A small CTC audio transcriber, trained from scratch.
Model: activation quick_gelu, num experts 8.
Training: muon at rate 0.038, batches of 192.
Data: trained on telephone keypad tones over noise or synthetic speech, 39062 training examples.
Rows from block 3, named by matrix and row number. Rows with one number belong to one attention dimension. Each number is 128 + 24 x the weight over its row's rms, rounded and kept within 0 to 255. All counts start at 0. Numbers have three digits each. After the name is the row's rms in percent of the matrix's.
# q: attention query (model.blocks.3.attn.q.weight, 256x256), inputs 0-85
# k: attention key (model.blocks.3.attn.k.weight, 256x256), inputs 0-85
q.100 099:143128162156122159141160119123156152105121165099133069103090145131142118112151129128087083154113108110121156168144141119128124126098092109151119120092117097144060098143105160115120143174120136154083127151144105158123149102125136094107146170140133138112089124
k.100 102:124143137135146136127074159162144136124089130118111176122111136101119171098154167114131082123145112127086099130136154131142107108159138097134125096124135126111172118122118127071145136089122095107129144091153128123141098119114151137106120139118108146103087129
q.101 096:130115158103160080102104136105122106110130105129125075134103144126147161126133138117109093100148110105100156110110156154109128091141094132139145123116148171155154129099138150082097098191165108187158116148144170097121150131098164142113120121164073105136116112
k.101 093:136117075122109111113136095180117125144125107117152142111129122126117123105108129143148123165090168117102146113136135105107151099104103119160153123131107116187132132077140094136105142151111156101133078159137114095158091147142133151146141162119078134118151129
q.102 099:097096109115146131080119128125141112164135128143121161125114131142098140094118112105138157134118141144154134077124117096164110142101105114133144112126126111140111106106177133159146131126110133098149121133156146138120184130150088118129166114133070169156174126
k.102 097:094122140132099120152122087141136112098173159126086086130063106143090112144086142095155125139141131130088128124116134156168136105128121144128095088098107166151161131111135107119109128133115144159122139092111148128134121140144117138116118152105149145138126147
q.103 100:099101168136115134113126096178073148144154086113135142125148126097115128132151098108162159102136092126165117158098118145142097126147156124148130086065135069132132077099156126134108147114160118100120122086115128134093166132135114140162145143128128138081160097
k.103 103:106091088096093149145116092084149113140126159190091167136127120096127105112165115083147117111102191117108138129112136116167162093133136119145129166124087131139129163165184143104175123155084111124158121135128163111112145112145099133153167124133140134146108125
q.104 099:160123100137098146116127136115143098166065118103124105137124145143133169125116116120167124142098132155166105113122159132137105087139124137096118119120116108125096188155149092119126157114106097097119131123130093134120165115160144132092135137168132128094145124
k.104 097:124129137120117127117130134141090155142128123136143159085115105094133166130070063128148131096123129184157077099114105128196135147148123126123119080171100142089132087088183108089137128131130101186104146179103130153104142088147133096103126118113131099125123158
q.105 103:101176103146113083150111123154154124169116098135115110132127117170125141104124087137130141112109113114143144091117150138118104122133124128135130114140155113113123133095160072107075148119065130116093096094143126123092109102119134132147101141173157162137110134
k.105 104:127106147090098152172067088149078111137167136117107149164138111123110116104144105082163142074112137104144099108086147141120124093133118152110135128113128104091140143134128085125141129099144091094128114094087120144150140097116077149094152130152165148096093111
q.106 102:105165114142129111113124152145167135171106109155108145188117124197060154148122158149133106082132116149137103137121139132093155115153134125137106146133114118142126096130180139174125108124153132080139117085104149091086131100135113107090124103145133164122128116
k.106 097:091172098129128110162114116160088151131146107130101117120098133117117148167094117096142108160092097144139156108130108126127144063124154180120111134129118136132161120127124095119164120119113113133155120140096114170132159139170138164127121102138151151084133125
q.107 106:177114134113123083107192137132136131151117149093105140159113112134124125117070080144133157131142150128119135093125142109173131138105127123129086133114178106120082128128145107120134114124117098121152106149106104066134108124172087127116149135130153156113141101
k.107 101:104151157109160125136083107161124150064113179128118135137137106101133099122129107082116123076128158174083120132157124114071125159146143146154132119098121160135123105192121095110113160113093125158149131148137133162130155134123109117088134113109164112106104117
q.108 102:103120120174145104165102140154102174129120125119119166118141107136133162130112114106112105120124144114144146120155141152126111121168098114101160104186160119147132150134125120084162132102153050151124137097139146103131164190150133120130125170132099142146134124
k.108 100:128137135085125130119122105091132178133121164125141138147122112138110115148128127108093149144135124079129105133120172086167148112043180114084141145138097123110134117142147169122119145142130169163156101135116086155148145101119136187105147120135144115113120148
q.109 096:104109144138147111142131110138100103114087174107110121123126117100158095167099112142130159112125148138168132113092113083111130185114130159125116105087114118141155138134092128136170122061092111114101177104150152116146082098105135123134105169172121106137149133
k.109 093:118107150178159119171160130133156151117126146117108086112143125146150072129086094117119134104113146163119156159162121133106132102131101125151108141094131107123101127119101125150124128115151103131162120156143142147148158084151167117120130137161139141109171129
q.110 095:109206114148141141125107153098133132126104123118129143111141066102189103142147143123111143097106145116129144114092101102144088083163123137101130159103132147111131122156139119114162126145115140122111144118122178150139137141115097105148095103127137145158138137
k.110 090:162138113167127115083110152129130152127108109156171133128125099137096145092172131140122104138143084160104135159104116113153161105120126114132124107159098096104081151126105129122131122135108108094108118098137112085094114113136116160115095093127146121133150093
q.111 103:097150110141125145112148135157145139103118100092133102171131136139164101139145164141145167154125130113112164189129117103108146100174124104133161145150168144149145149124110081137133156133130130128113135160147114116178102110127145124127112114105093139148123125
k.111 115:139135122101089134152141160157132112160145096098159159103138109112144157095150180118151178080124130148140107129099098110065093086121172120099095161120156112159145124128149125138102132121151135177139114092125124134089123188129134129118144123132121146136167131
q.112 098:112166130111158136129150145072136121128137121115138100119149117146115179120179127137131149137136104140093098119146130132160087103112135075073149091145157117088113096142155154090115137129128148122133125105081121168091125118156157153128148118172155138099147141
k.112 090:117110171149179080150118135108144126146133119120117106121103102112112121126162129091139144140142143144082112140151106137197162153155109095149110100114100125077178137127123105144125135072095113142121094134102109107125111123136160143145125152070121114112135164
q.113 101:108199162148154132138141121147118131128104114099129169100121118109140172184108128110138096110125066095105118083157170106147144144099117150110126149107131148150139122165124085148108151152103112134123186123174104131091124132120127166106148108107115138153114174
k.113 105:129151153122138093145086111171116120138131119088104157175126132150145109106086114125128135094149100164120125168117177056119101125152133120137112143130149102156152115147134126119113137117142096119113112139154137149133106131110134088121118116144071144117123117
q.114 105:135139110107183115115161117118098091129086143085115099133085114132152098163139104126117153126123141143151135140104169163098105143142115120081096110099111163119114161120110131121169102137123105140138134103161110083087155126145155102111134199142129146097088151
k.114 108:096147109120153160158136130135113121154144148122110134126117134149151131076113116165153149119072143139119138113145153124146145111111123111142135152131120162089149177103137133145123118199146102159150134141126147096125105110111166171096145162150160113108137138
q.115 105:167120121116129154130148109150143141148130130129123150120146137146100132143149152127144106118102145092115099136131104103112109147146106151141148136075141168186087151173119087088121117122120146112125113147173092153125111088153138119112152124134138145140145150
k.115 109:131113119086148168146144156137087110091134067098135169108157141148165141073127134128076086082110105150117159153142130136106219142157091132091123161114110109154092140118124114156110147138175143148098118114166123118147120150137126163120145119151107162121137128
q.116 098:083144085136123161091118098117162042139128108149137146161162134126118127153126121105128142109140170123186072147091160142135124131172139076114150122157131137116124141169116116133176181178117168145134136124134140109165117153138107125154128164100102123173170126
k.116 103:072179164139147099147146154179126169113092147167161158118141141142178147138140104150158160151143142108119158121137155142151114097088129139139104130180144124100141113134134130113142102135178168148168118179159174141179109117137109100154123140098136097120089150
q.117 100:125084144148147134145147144132081105113093131134134144131158125116139113125140160132097115100102118033141107108098113103116121132123120139106122131142111133168092124131182178102138093133154105114124164142113110094146154149077150110152135104130121143117100100
k.117 104:152099107076111136106073109121170128134123187154143124123127113134158097110107151153121104136092089146122192164132127121159130165128168178116127121125109094151114063167132141109112145127113126110129132124122081111113125139142154111135145114172128128147126136
q.118 096:081091112159146142110134164086128103103154113137171115122073129142141157112135166114150145181167169106135099135134144156105145122139150087102137126088105152114112154147099104146090129106157097119122086151138159162098118139110134098115113153170155172161134140
k.118 100:114134116157125135130098126149104131133074129132188155100113110156105153139126134178141135132119177125129137152128104123138146124124089113082092124117133104111143112106155106100120118144175156126141130160120107086163124112116161149143155159157176157115158085
q.119 094:130129131153159138135151110170090160159123110086128102103096139144112128127159100131109119127150144101148141129080121137102154093108131117121115122117133137138103126124127140125099109089119158113090144123104145151143097142089152107147079168085132150143152109
k.119 096:146169116120146127189119187122138101131140128092097140106178156155179124126157154120176125152103171150103133166126123113124107103143108125143109153130149102158153117095160108164149163116139072130120114120139152130163100140149127138143080150162153109146132138
q.120 108:155123130080099121096133107135162167106099130116113147117134138115113124140111105151158088155117126092114107118123140121119082168098112163140153146132115112160127124113130150075148145173132092103134103113164125093122110102125133103148112155190129092136165081
k.120 101:182137190136137074110135124174136124101108135139095142103103142154106137097110052106090100165110147123128087101118144123167136125090148154118065149128176131167124148152122130122111118156156146135117140100109164137142129138117095088141151137150140125116106167
q.121 102:168127120133158120094135058164086111129140116139118150096157121142176132159184142117115119091096097097142085145094140129119123155152122133203079117119139133154158116115141120119128143095112141140150107105125173139132117128134134167112123128138157136141169131
k.121 098:089089147108145098145125157129103139109155119193130154124144157122150105133120135152104115115133157107095159106113172144126112130132117142133139170114127108157146136128122129121151135122147103107083146115098105127125154126118154164132117151121134094129117112
q.122 101:128109140158125123145150113144097128126101124094140116138088120154125144107137173065157101111105118141139120111101129113120092094119176140127085092130143119130125122169153116120115108148150123123133122136124123123145160113136119148170114120132144072098125126
k.122 105:092159126115087109139175157126134154126131156119127148140125097108131125136104118129154129157096120154098146082162148131132181121122155133125114108128107157135157126150151126124134137100138087113099141102140095144124115126111127131073160115063162138150118121
q.123 101:112140134114125150151118084144128148113102130137131148107133126175115124126111122155110098133086131113125134120121142099159099075131063160087133124137144120134118139130151161091123090101148160114101138118162153112107153103153140101124072155115098128142105089
k.123 100:124120113152124142089123104128129108153148127132118144121128133114128133105139087106090123111101110141155130112158113123082152100122139150091115118167128118151151122096141108116176119163112045141135124153121131110106080140170143103084145103114098129109109149
q.164 106:102115117132163127103155141130074137110111155119080121153108090140103121100118106131130146094148138124071160126134109098107131111116120136165135109129173160150103121115111142140121123154123106118121138120111129128129117093108143136125075176095153103158130065
k.164 103:135121142116147116122152097170149132100092125118094139205167107099185103141142143173128158168114135154122088130152116158100123144111120138129119125116113137156094109100095143136117084117099099144130110103105108096184139106134150119126122108150177171121095156
q.165 103:139179126091116137102140100089134106143145112123149142073132086139139107107123157113125096107133172123140114149092149110119141108146120165117123117178135112121135161101157163147140117155150163142133108082106188139098158172104118118129159114188121116135119086
k.165 103:111107131088130122080178130138106155074167100141135141098095143134109103121127133126136144137135120089134136141158102166087139117139120088151157099144098094147100116132177105156140134094123160168095132132130113112121071150139074118085173141157146128147139139
q.166 094:130096137133104126139140121096157169132159136178141095115132122143114110131132136126096116145125152143183148131139136123128160142101112127136105128131104081149104124109114144109103131159086116126096112074106160079129157100143094087139149121144206121114104159
k.166 091:139088123107085140130127093174117167112153103115122145158079061149114132153147125127111196131146127103133136130126130146147108147119158137125132111126113104102129086073164129118149113175132150102125096153130157165169107158094096155105186148115121125106184124
q.167 101:159119157119118141075146149128190077099102162138147149097119136146160121131149131116113150128124105169151112112150116148142140116199108144117139115175148128102118097145154140111112132104109114115155094108103132126094078115153096137161118126108126118127156125
k.167 105:143151119127175151148138142090135104093123125123149121146118108138159160149120115119157140132120123095101135153153156104084091138155128183140091157107144098142138143119151141125110146091146128106116088141155156170144124098128150108123115146165166114118108157
q.168 102:133135108171144109114121107113118160131131106102135117099148199134077135160104148083132127164095121112110123138155166147177124141094123157162150146158144109112102131122162127125110119136089096138141142127119129143112126114159108151121100138122112095115103108
k.168 099:111118154097108101148153122123156124124132128107143117094145131145088114179156152099155131126143112142099151154134099152186085138106111091192109128165102121120124148105081101093090144103131131082124153168123137144126077105090125166106110146154120116134116122
q.169 095:171200139165117113119127127121140119160145104176117147167117146131113109120129121117129107086145134101125098155123129114146134079109130115151115124103123103115147105101158154073182155119123188104132104082119130161125128116146115094113162101140129107131120147
k.169 096:155118137113137137085099113150078160083134110153101113128132172127096157163133117115118121098099135120138108145152154126184141145160121125110127084136109139120129132098092145096123145124086160122152103131111137082074143166145121114155111129095100129092114122
q.170 099:099136125129178127109160161100143142086136119143158148141074110109061116179115146136136119126137128153142172141110132100107132182139157157126116099118128137130118115127164134122116119146135138125107109092164157123081179134152132137131129148120140088115128155
k.170 095:121091100141148136111143097136117111137135090102129149139112143114134100149087143167102114151125093167125094133182107122128121137101136136150147156109130109113123120164161134135114119160116136123142102134142141140113137147124145122105100138153134083135146107
q.171 102:133137112132146143131138145110138095124112124141113106166137134131143147114096148154085095168154134132131152129121111108157135137111101088103094134137140162147132178128113100115100131136177111118134166154079133129097102123131171119131175098103144157141115116
k.171 096:125165110117129123148098108178108132113134144149129126151124151172081136128108146142091134162177145126135097113062130114144125153103098128086077113111117136160105156123093129108121076169146122122153123107124166146146110130115143097081163092114154144164130131
q.172 095:131130109159158143140107131119109093105144160163134123096153142136089158148104114085093130112126103106158095141139138155158123143114124117105130164101113179126154119150137131134101140121134148126129115139133108119155151120181098177144122143121127116089110108
k.172 098:104144079137154137122112135090143100114124103104128176139140153108165120154112124131076148127157124122100083107123144116146113110097127109108146153089136160141121136122103116165128155120107157116120099122155141142148093104130151132097108105151103110123124133
q.173 097:124143139136126081136093175156116155122086142082131129150124113136150155150107113159129126123138104104119078124124122133146132141138149109139162157133175117130125195166178133129124138128150123128119121116182150119148115148119144110157077139122119108152110150
k.173 098:137137167146131115151161131108184131128133110100156120146144078112147172139177097135150079150171139128133134130094149131150094094099085168114165119117147127119134188138122094149115102158141107128154111134123099141135139078120141119120134091151161122120124113
q.174 095:141129116123129129137092108133125094117112124159122084135139128127137131129150154111177132145162128135151122137099108127147130171157139144162110141159160126117095119147130095120126151110117161133121124096116163148155166130086136156120151144176130108126138116
k.174 101:129135121140128141121130126143130117112130120137101096120098161132121093180093155073133124114143105161099124133124087177138123120127071106166121114132082112131110124147157106173131105158124082134148122091129176140124078116166134150128129146100145139116116110
q.175 116:152137127127127111090084114144179147123144133114141129115117126094125124135105133113151114136136110121116144126091135056177168138147076165136131124094171112109130103140094169107138120103146137094124142131141168166145099156151131124107119140156097103098136098
k.175 118:155083133142154115149109101164173170138141093165132112156119129115115120085152148149113125133098122144122127121160137135129192148150112134166113117175127129104156117123092155121091151162153113120084128103144149131129092165136111091123148123141172117147104084
q.176 095:134143141130118131128123144108163113134162130101123134156130108100109115162079125103126127113130086124139110118118144125144112174118131119107151107179111119080129196117093107111140119134127156090126135093116159161123103133132123101186172057112142126170108168
k.176 097:181179117102128150112125099084091115133135134141122153134138097135131130116143127152121139126141107083126144139169140143148108120123113118140130167126153095130118115125174132152074150101160101102122097153102102136150093107131161110153107124176141080131160152
q.177 109:105088118092121092070105110125118147115143141159103122161136089135125107112104145142165151120103139124122138106148078123112118101093125077093143092126142151161173167106144109114158077143115148149109088154119109166159130113126135150130043151118105137109146115
k.177 109:111112071123121144128093110092093094128109100144114132124147122094137109117127147174105155128093135122122097133130147097100105152109138161145160152082131151173122167148089119140173110124093112099116093121116161094114120116134134151125096139133109101138117132
q.178 093:077123116115152167153108142097161149147144163136151144170118106142126134102103112151117135116141111152119144131114121132144150105155176184137130140146178099113153138141170126109110119138100107097134098132113148161143109098131128160055107088082153126107144086
k.178 093:125108126143120131152127135153158160145148147125203131177127167124148142112093082162120131111095127114114130084124115143160166103153146202134115096123104122133096164124153148147128132118122117102098155106142122173155131121104086127110133088134169131119070139
q.179 094:139132155127127138145181125100109140125133127141131093107133095143149180089122175129111147119142139140108114102079127130123149131129170104128135160132123121121125115174116136164134138134156066151106092118149112116142139165146146083180184163141138164142144157
k.179 099:127114117113119132147121169135145092148142111123143099099141150137155167126158146185121089163115139084135129118142099114121144135122157129136128130085133086141136087105191167119112131091160128175120164084134138125128134128121125124164124146136116123107112116
q.180 101:079113129118145145122103123106108189117145116097142156128110153130146107133114101159119112140104154112109138080160128134174146139172094154106111109196136145101137145144100111171165102153160140152116127103134124095129168163120136155125114111146119184135125097
k.180 102:119107156131079141153156093153142145098124139142133148127111091162141115151127073162121174135132155114161123107087125113100105155117151145135162121080148137102155137144107140187141128139115121131089109128093181083128119115145109105112184140136110132151157099
q.181 098:165127143150137131151055098139108116145083137121121126159118166130117118121137140118121141140168141144102135113119152159151156141156131104106063099165169141183200122153139139084114152146158118114137088161134109134167156110132104114121086160133084105158108104
k.181 103:140121110158142118151114110103154146105089155104135147193070088157099161144110137189129157126141108131159111136097164108103101131114072076116137143106153172130137147108112111112141117137123094093116091144128132117101087091161120108119134145137111158153110094
q.182 104:107100167137151129123148100073093138132172126192121109121108120085125163123126120110148124112160123083128109111112176164130131175097119130094120162110125155140177148158134145177104129113138152096177144150137175104139157193105136119117109162135135116080120153
k.182 103:169122158106161106147115150146163177156131113142090121083149127113133117124131107124092113156120141144110101109139147136127173157134123110155074083164101165099141119098088097130105130173086105159147190137082125135112128170150136149121182159138114106125115120
q.183 096:110131118155103128145112154139157139155148128169122098168104160097121119153094131131116108144113131148141088123133152131149134168132104163148139107138087121144170122109140093118109089114131106143133135109139060147083145118120167150122111199094123145092097119
k.183 096:103137120177153111128128120076147126136140091103131094097158099110134131167106140128155131138124112149120074132157095118139128137094142110133133129127124122137130143130128093111164139104117160091122122132167133105116121153164175126102160147163092072129140118
q.184 097:127115140103104109164112133108151129121142135148135152128120155108102157163123109097147142143098133149140127121139128124147106090119111132100126141137140143132108129098094170103128118104142080080128157184153125157140149133165134114162078142156160143140142127
k.184 094:109063129093126119144099134160101138128135134158088132125108106126119162159182130135131114141098140128132176185116107126111144161122123141153096138150138109131137109085085165133132157105142125138094156122156149144118179116148140109173157182122116140116103128
q.185 094:138124110122122137126173123153116127154143081128148126139122085152134145129142128128138137123070117120081165114090119156138139125133129153126130124158108133129096124117137167095102158129112123131131140149119138164106148132118128160101083110123131127144109142
k.185 094:110087118109140116162093160100111115133125094118148107153151162099154101163115123095135114118119128162092141108126124101146169066157131117143117107137121114151109101142129101152111100086118165098124129088155125136109126154174118113157147085121139114127139120
q.186 105:117081132123141139153089120138122142117139137125106101121125137157151119136112079100173130158059128132110140105158128153134132076093137143142112125126149102139125177136115138149162133129130109144127137143086096131141146138090151139161104121120112167085115112
k.186 100:121101102146075160139099144120112087113075111110121150107129110123124141125101118110162144130156151142119115094105120127132129159109150134127195132106140155144109167158126128171142122110094137139150092147128119069097056136116101109112091141110126171109136135
q.187 091:168141142082172148148112130104080154146162126126088058159164124114116136154142134144101102155097126140155168162091148139153124166122119111079127102103124146110108136096122086156138134102137133125088151127138121118167136164130129120123139135107120104156128172
k.187 090:134120129135087106150137151109127115171156103136123119133140104140135125152111088100091148095129114099099162132112161119141108069117075075149155117136087156111092132103126114163081090190153139132158127150165120089139122141115076135123162130080096104128132118
q.188 104:095131142110115090095137127155141130102128101147132163112068155136138109142098121144159100140100144093092121101126119126114123118121096138148119151091190112123135130158074122171175096143144175080120134096095089156153136124150140162113108123101115106111148154
k.188 102:113131112138069128124113104124091101117122159120114135132124133140153137119131150111174109147117156153129118075107128148130132131134129132102150152161150142154149129145108130145126104119111091087114136110148154088135148144139119160190121132146121100119174137
q.189 095:113126114116112154119113134138082107146090166071093138185121116133106106133105152123108120150161113183116126143157127115146139123111115138092147095147117135164168084125139126139095112168119104145135133124112148166128122092179173129102124114138180134114119130
k.189 098:129148107161130138127135120131180082146136124093153084163107137096116065110128134137140149136145102182149071189148150115136127105116101092134110159143113102155109141161110143159135137161108150106126105133136136151128103158129160133107113140112152149119120139
q.190 093:121145153132123152155127170135113132157153104132083102116152147120146169160139155153122128116131120140146142115121151156102123124135126102143127133133114141112118133140121086120120114136094185097101128132186158097142157162142095126082115136135109110133109119
k.190 092:094150162130166146141146132146139150177171128105131106118116150150114105132151095162087130126091106101120145122075103123127110121139153098147123108115125122072069097095189122158086138137134116117115171118156124149107123116144098144131138137144127107077104156
q.191 111:087140172127105131130110133155115091145135163151148104128130136124161147092148109099123120132122160125114103098129130157137168156158147120123152137138085090108169070127109170151115131095142082166168123110174101133110085114125131149159142088141099087119237116
k.191 101:105133123132107121187140115116122105142125138095096117131132104119110125173139151154155119131147096111113098166140112122074101135142158145155160174128165112141138117133130184148124116116119103128103091161130087087151099126150130139121143134136136094139124121
q.192 094:125131145114138117110157132181118130142129115115129117110158154102157156144097113181134095162166125171082096122154157108135110134131174153153169143127141121105129144154142088089159090129137133121106099124157098148150121153134134165108116099108108087110161144
k.192 095:110126122134151108169129127069112141121178124101142143133133121129096152127099124116110106089119167107116139111164129124131087072174160123119141132107127100162121123152121131137121163152095171125115150129104140101117128152132164170109102133138189138154132085
q.193 098:142110137097147100170123128137149138131140156116160115068105146179116134166148126105168101146135135135095141072146122125153136126116098133114125126085167152114080145111133138114134091118113175189142128115101150118136125087157163143168162103124135124148136140
k.193 097:169113162122119129114127145114077124109144176200129124146140099124161119126137129177131150119079088126083095138156111121096067158108137110100110124109131175138101087127098143130106090103150168081150122174154102143164116139128148169118101162146111127126111173
q.194 091:135103127158155147125155182137131123171147125137095119132134175077135137147147153095142125073178128185115181125104142093139130110075117153120138130157129122134100116180173148115104141100107126155122129116121132115117140138133169133166127125157147147126130127
k.194 093:115140153127125107145149142165113147170133125164093119104130125162139103162136166117116165112141120082124125087127099110119144108082124133086116132094121148167123122174141174151110137134161134126156052158152122112125103136141097129150148126143152115138150166
q.195 095:102137132104137110151136117117107154121089110111123139086106126163135119149179111147073172153154136158145127139170161107147129148100099111127131151109134144100132160115127136150142129156095152133113144115115109143144104102130144138128152102134122141152169100
k.195 095:105082142175113196116123136118149101143097147143136131158158094125151111083140133112121147118113129141137122129131087125101130154137162136142125107110125121113137120128126144104124116123123094066109123173158167110114169106147085087087133123111132119164109135
q.196 104:098117160104142125100117164136096120157080110096124175129166143108116112121092142082175130116100112143147100132099112121117085138123119111161166102129124058151122156096159108110110095098106132146149108150135075108133082102144137105112124142126130118090140146
k.196 097:182141094097121137159136126144127130143127126101141152108107120160129112116110112182155167150177129151110143141138167128107091123102103149124103126164160108123110097100165202105120155105161177143114179147145072128124152131150098126112126108185109100121153129
q.197 110:152158130113129122149105139099110085121127109134132169121129115176134152113111110102112157131134157152113166155122084121105085141143148116101089133138127104129148168153147149164131159111113085106148152150189141112125133130111118117128136122119180157126129112
k.197 112:115108123125132132139095126144166100167104126079139164116094116092122144116094144138124166119136171105114103096105076178135122146120108127120127109120113135134155128122137113099196115145092122134102140111124101105162141110131143090166110164125139121103113154
q.198 097:103114100133153103111070077104174105122123120112138108099102097145101140153142094145113130139117135124169135111114160111129107139135149056125107108159128153140079159142187119104108136082134113183141107152124135146152134147177151120149138103141145117126138125
k.198 091:147106167121102106101138079115140110118117145155135123128123091119174103096081127141148138117138138098116115170130134142117106099157185136146152136157139093080197167094148105160167113112129183122105097121130114162101128118113178117125099163123102079104136122
q.199 099:118102080157117166157100102081112158141147175121121159188145122097152156119110169153115120145133140161120151106173139129098157112122113160122183138149126111158173165168126129107141107114148135149144142157119125118078153120130135116125123120115133167127118110
k.199 100:111166160117151146146130147123092104169098121146090154160114144117129092114109103117089095148131110112121104139113133110148133138153133132189120181137141163163159124129100122152102127146138119125108121121166125163141153177144078116157104156140154137209147071
q.200 099:113163120108095126148140120153122119109156133129092123130096133159131121127106115123131121125131169139122148166139122124138135117111149153103139159173116125126117110112119108086101113137081135101160145104163155141150101146092127094109096101088115103137127107
k.200 099:135093096131081096154141143108160109158098152104119111107113128105115166131152098105118125122146110140097111132111128105097108130179124137128122100163139123144128110132149103107110171099115131135107145136141115109121146108154162124134123148099142146116139106
q.201 094:170113161148131114152163097126126104115133157163136126119142106151126122092093169133114126128139119152147128109154098103084157126119111141137107128053113154181114128117099135095095117151178130104114144139101135096167124112110107107134111132145156106142157132
k.201 092:116094107125127105104124087112091134153124125131109197153125132085128106145100139128115104156121139116157127166124103128111114124144107154150119137172146104144114112087149103150117135127147148133124122089142131167122132146146146110126134161096176191120080107
q.202 094:117138155163126106126128132131124132116132112156137127115116097122145093104157153107144111125139146137138175116174126166128135178143117102108223106142120113171135115161134118123116181145113163134141129150141109106138078097138106128174144129120133136130120140
k.202 093:121084080097127164095104158113128108145121128102144152136090123095147119121104136110127126100116138102145106131124101100085121133112144151147153108143112093135137138137094133131160108143118089118091126114102125080133135153145131149172152085109126143157119109
q.203 097:115170095109108140139134143125132141134126125136135124134120149154138134144159104155161121163117171131087109170156100155113114146104081128095110165177156135091113145101103123088129174144132097122104096135134147153117096140150144082115078127169128137125103102
k.203 095:165153130131122122145124142108143116110092132133120110116139158153166100157143127102102126156151100112099111106127140140137141116142096143141112139160103119140140156142111084153132143113113115129136152173160104146132188138130101118136125157129133141147105162
q.204 095:116124150126094150120165119137152121132125122135158126116127107121164090129107131162080084116149142135174162093161143120126112113099168128124104120068117148144126113144094178133146123156136142124161153136118151145088123157108127128125145135111130132149142174
k.204 094:098139153146142109152130095103112135117123109138113134107120144152125131113140153147122112141086153107101102154102117123126103184153139119140142154124108146090162134200088146122116141107169133124143106143141118190153127117138101172128124140107135124138110170
q.205 100:138100135145124090125069133096117132139134104118128109152137153116117129112105109120137126126139129077108110123132142123087122148105111138070151141140104168111163149112106150127128109167127099120152148108156133078089096153143139149144141134110160140107126136
k.205 100:118118150078115184159142172121099117134117090084123133168104143143142107092111118191128112114092114095124117126130112118151160132108093121126151124096156140158102135072144136121136121134133112157130168126144172141113099118156161106123100076141106163145161109
q.206 096:137137154130114128143060102137089075094109144102154129110113123131100142132127124142158117148170103127142120103097110106133104130169141105120087134129134055145148162115158137134093132116121097161115098129086133076121148112153130114100140110141130123201132136
k.206 094:103123109130101127136140082125134171124153100176126154099131174147149114095123115117129122113134125111107108116180143151149082104089127128102174147171092121108094098060117134088162137076125147121146106109152112113137134130129105139103106081158152137090120126
q.207 098:144137167131115118153091151157128171155149137145096102133174113122110156106119098121166136107093116119122145103150135177140124144172149096157136123125141123141149152081134084118157139128075104120135155102137138139103111087096139103126104115172099141123107128
k.207 087:118147148183117144099119103102154107136172120129116120126121129143114124106157134105105162128102119150134123133119088147117113137104130098074090136130152132124139076076146114118115112083155120099155122149107166141160133133125116190141160079092087116150119141
q.208 099:141097120098146119109112090083107124169175156085119090148148087128116135178132108139105112144128114173154130139087102139131115146128146091124132089113097159140145149123100115100106126170116113088143096107118108171167150123136104092129111136143104128121131125
k.208 107:135135101075116126137113120127125138144150127111145150152155132142155122108135157176137141158122134074190107088159105139129152101140103135123119151157145110106112139107120133149124159133170114161163127114120100188139127150096139144103116110094156117142160130
q.209 103:099099121149123175140130118139096153079167145102119159137146149121111119145176094086121131147066140131142120135169112128107136129115107153161079131144088099087126064126110134101105148127130140164126176127158143128151131135145156153149094170111107162126119066
k.209 100:131121138132128146127106124148134103125119095128116113147142136133091140115109094136135115164182111120111094165112151150164113161123150128148124087092134144165158083156108097151137114132105117133109140117123114106146153125116107106125084071106117084149099124
q.210 098:146133125144185098122103132152115103117151180134158156145116153147148140142141147132137156117105120122106100093127089112100136112089141117134123090142111124137160087150126122115138134113120129150160131154165131146100133126118130091125110108099083139095126133
k.210 103:133121088134131077110113149121138116092132089138133101124102161150139099180118175142128135134121096134135137124121123086150087118100168112048139148178146125112115124110092152093122157138108121135134077096153118070144121175105098155094143138131158089114155113
q.211 098:188122104095121177123137129127124129086130126102120129141153179148128100109153129146111147101113176169143161137120131155127117106094116164138098109105142095110154143127120167126126093113125138133119168102136105128118084144163126135092151164147131119148160106
k.211 097:163134122139127137165144164124120110121110137132123166142125096092124127178137126067142115133114094126120113080078136145135153167112170115074100073152114132151128142154165101151118120109178061146109106119107132137123138138141140078141145176130124147104121157
q.212 094:098110159131121122156106158147187151164152123121110099101076127135157119132110123115142078090102145072108117091134103110142081129132124153097131080123124134153104127128109144132134116124091130173131141083116134150120090112097142104130095117131123092106093172
k.212 096:131119097099091101118150139120092181140154105100129136109122150116135155136146119122142124134067140136115108177152133125112125139165070122161128187147131106163142102103145112131084132085113169127137117174166143146154127106137106187116088147089147135098132135
q.213 094:131180167118141118111112101122187130146097133166136132104131125134153143128134158119113123092120165136167151121142133125132153098057173123104152141157161144138098150133154105081101162134156104139145130134118126099091133098117145097118127125086095092113138148
k.213 099:127112081102081096128130088144145120115104154161129105112126117147167176123118155148125143130112119140092110123152146141091095108147102133146169108122159160129119137122119105155114112152141186165181102146130110136094126162118177113124131182115157113127128153
q.214 093:100105122103202133153138079156116122089120114130119142099103127045129116119134130101121089154081127116112131137137123108158141125129112163082105163169100103119131038135116135146186133126135160117136175131113117173132134112117151143140084101109091157142127088
k.214 087:139093108113107157155103154133140093103173091144126116108123118141074135138086139104142155114118169116159126144130130194123083164148137146144170158119146172150128105134116138102119159123128105120102146094150153093153171145153104151130145107116116103151150139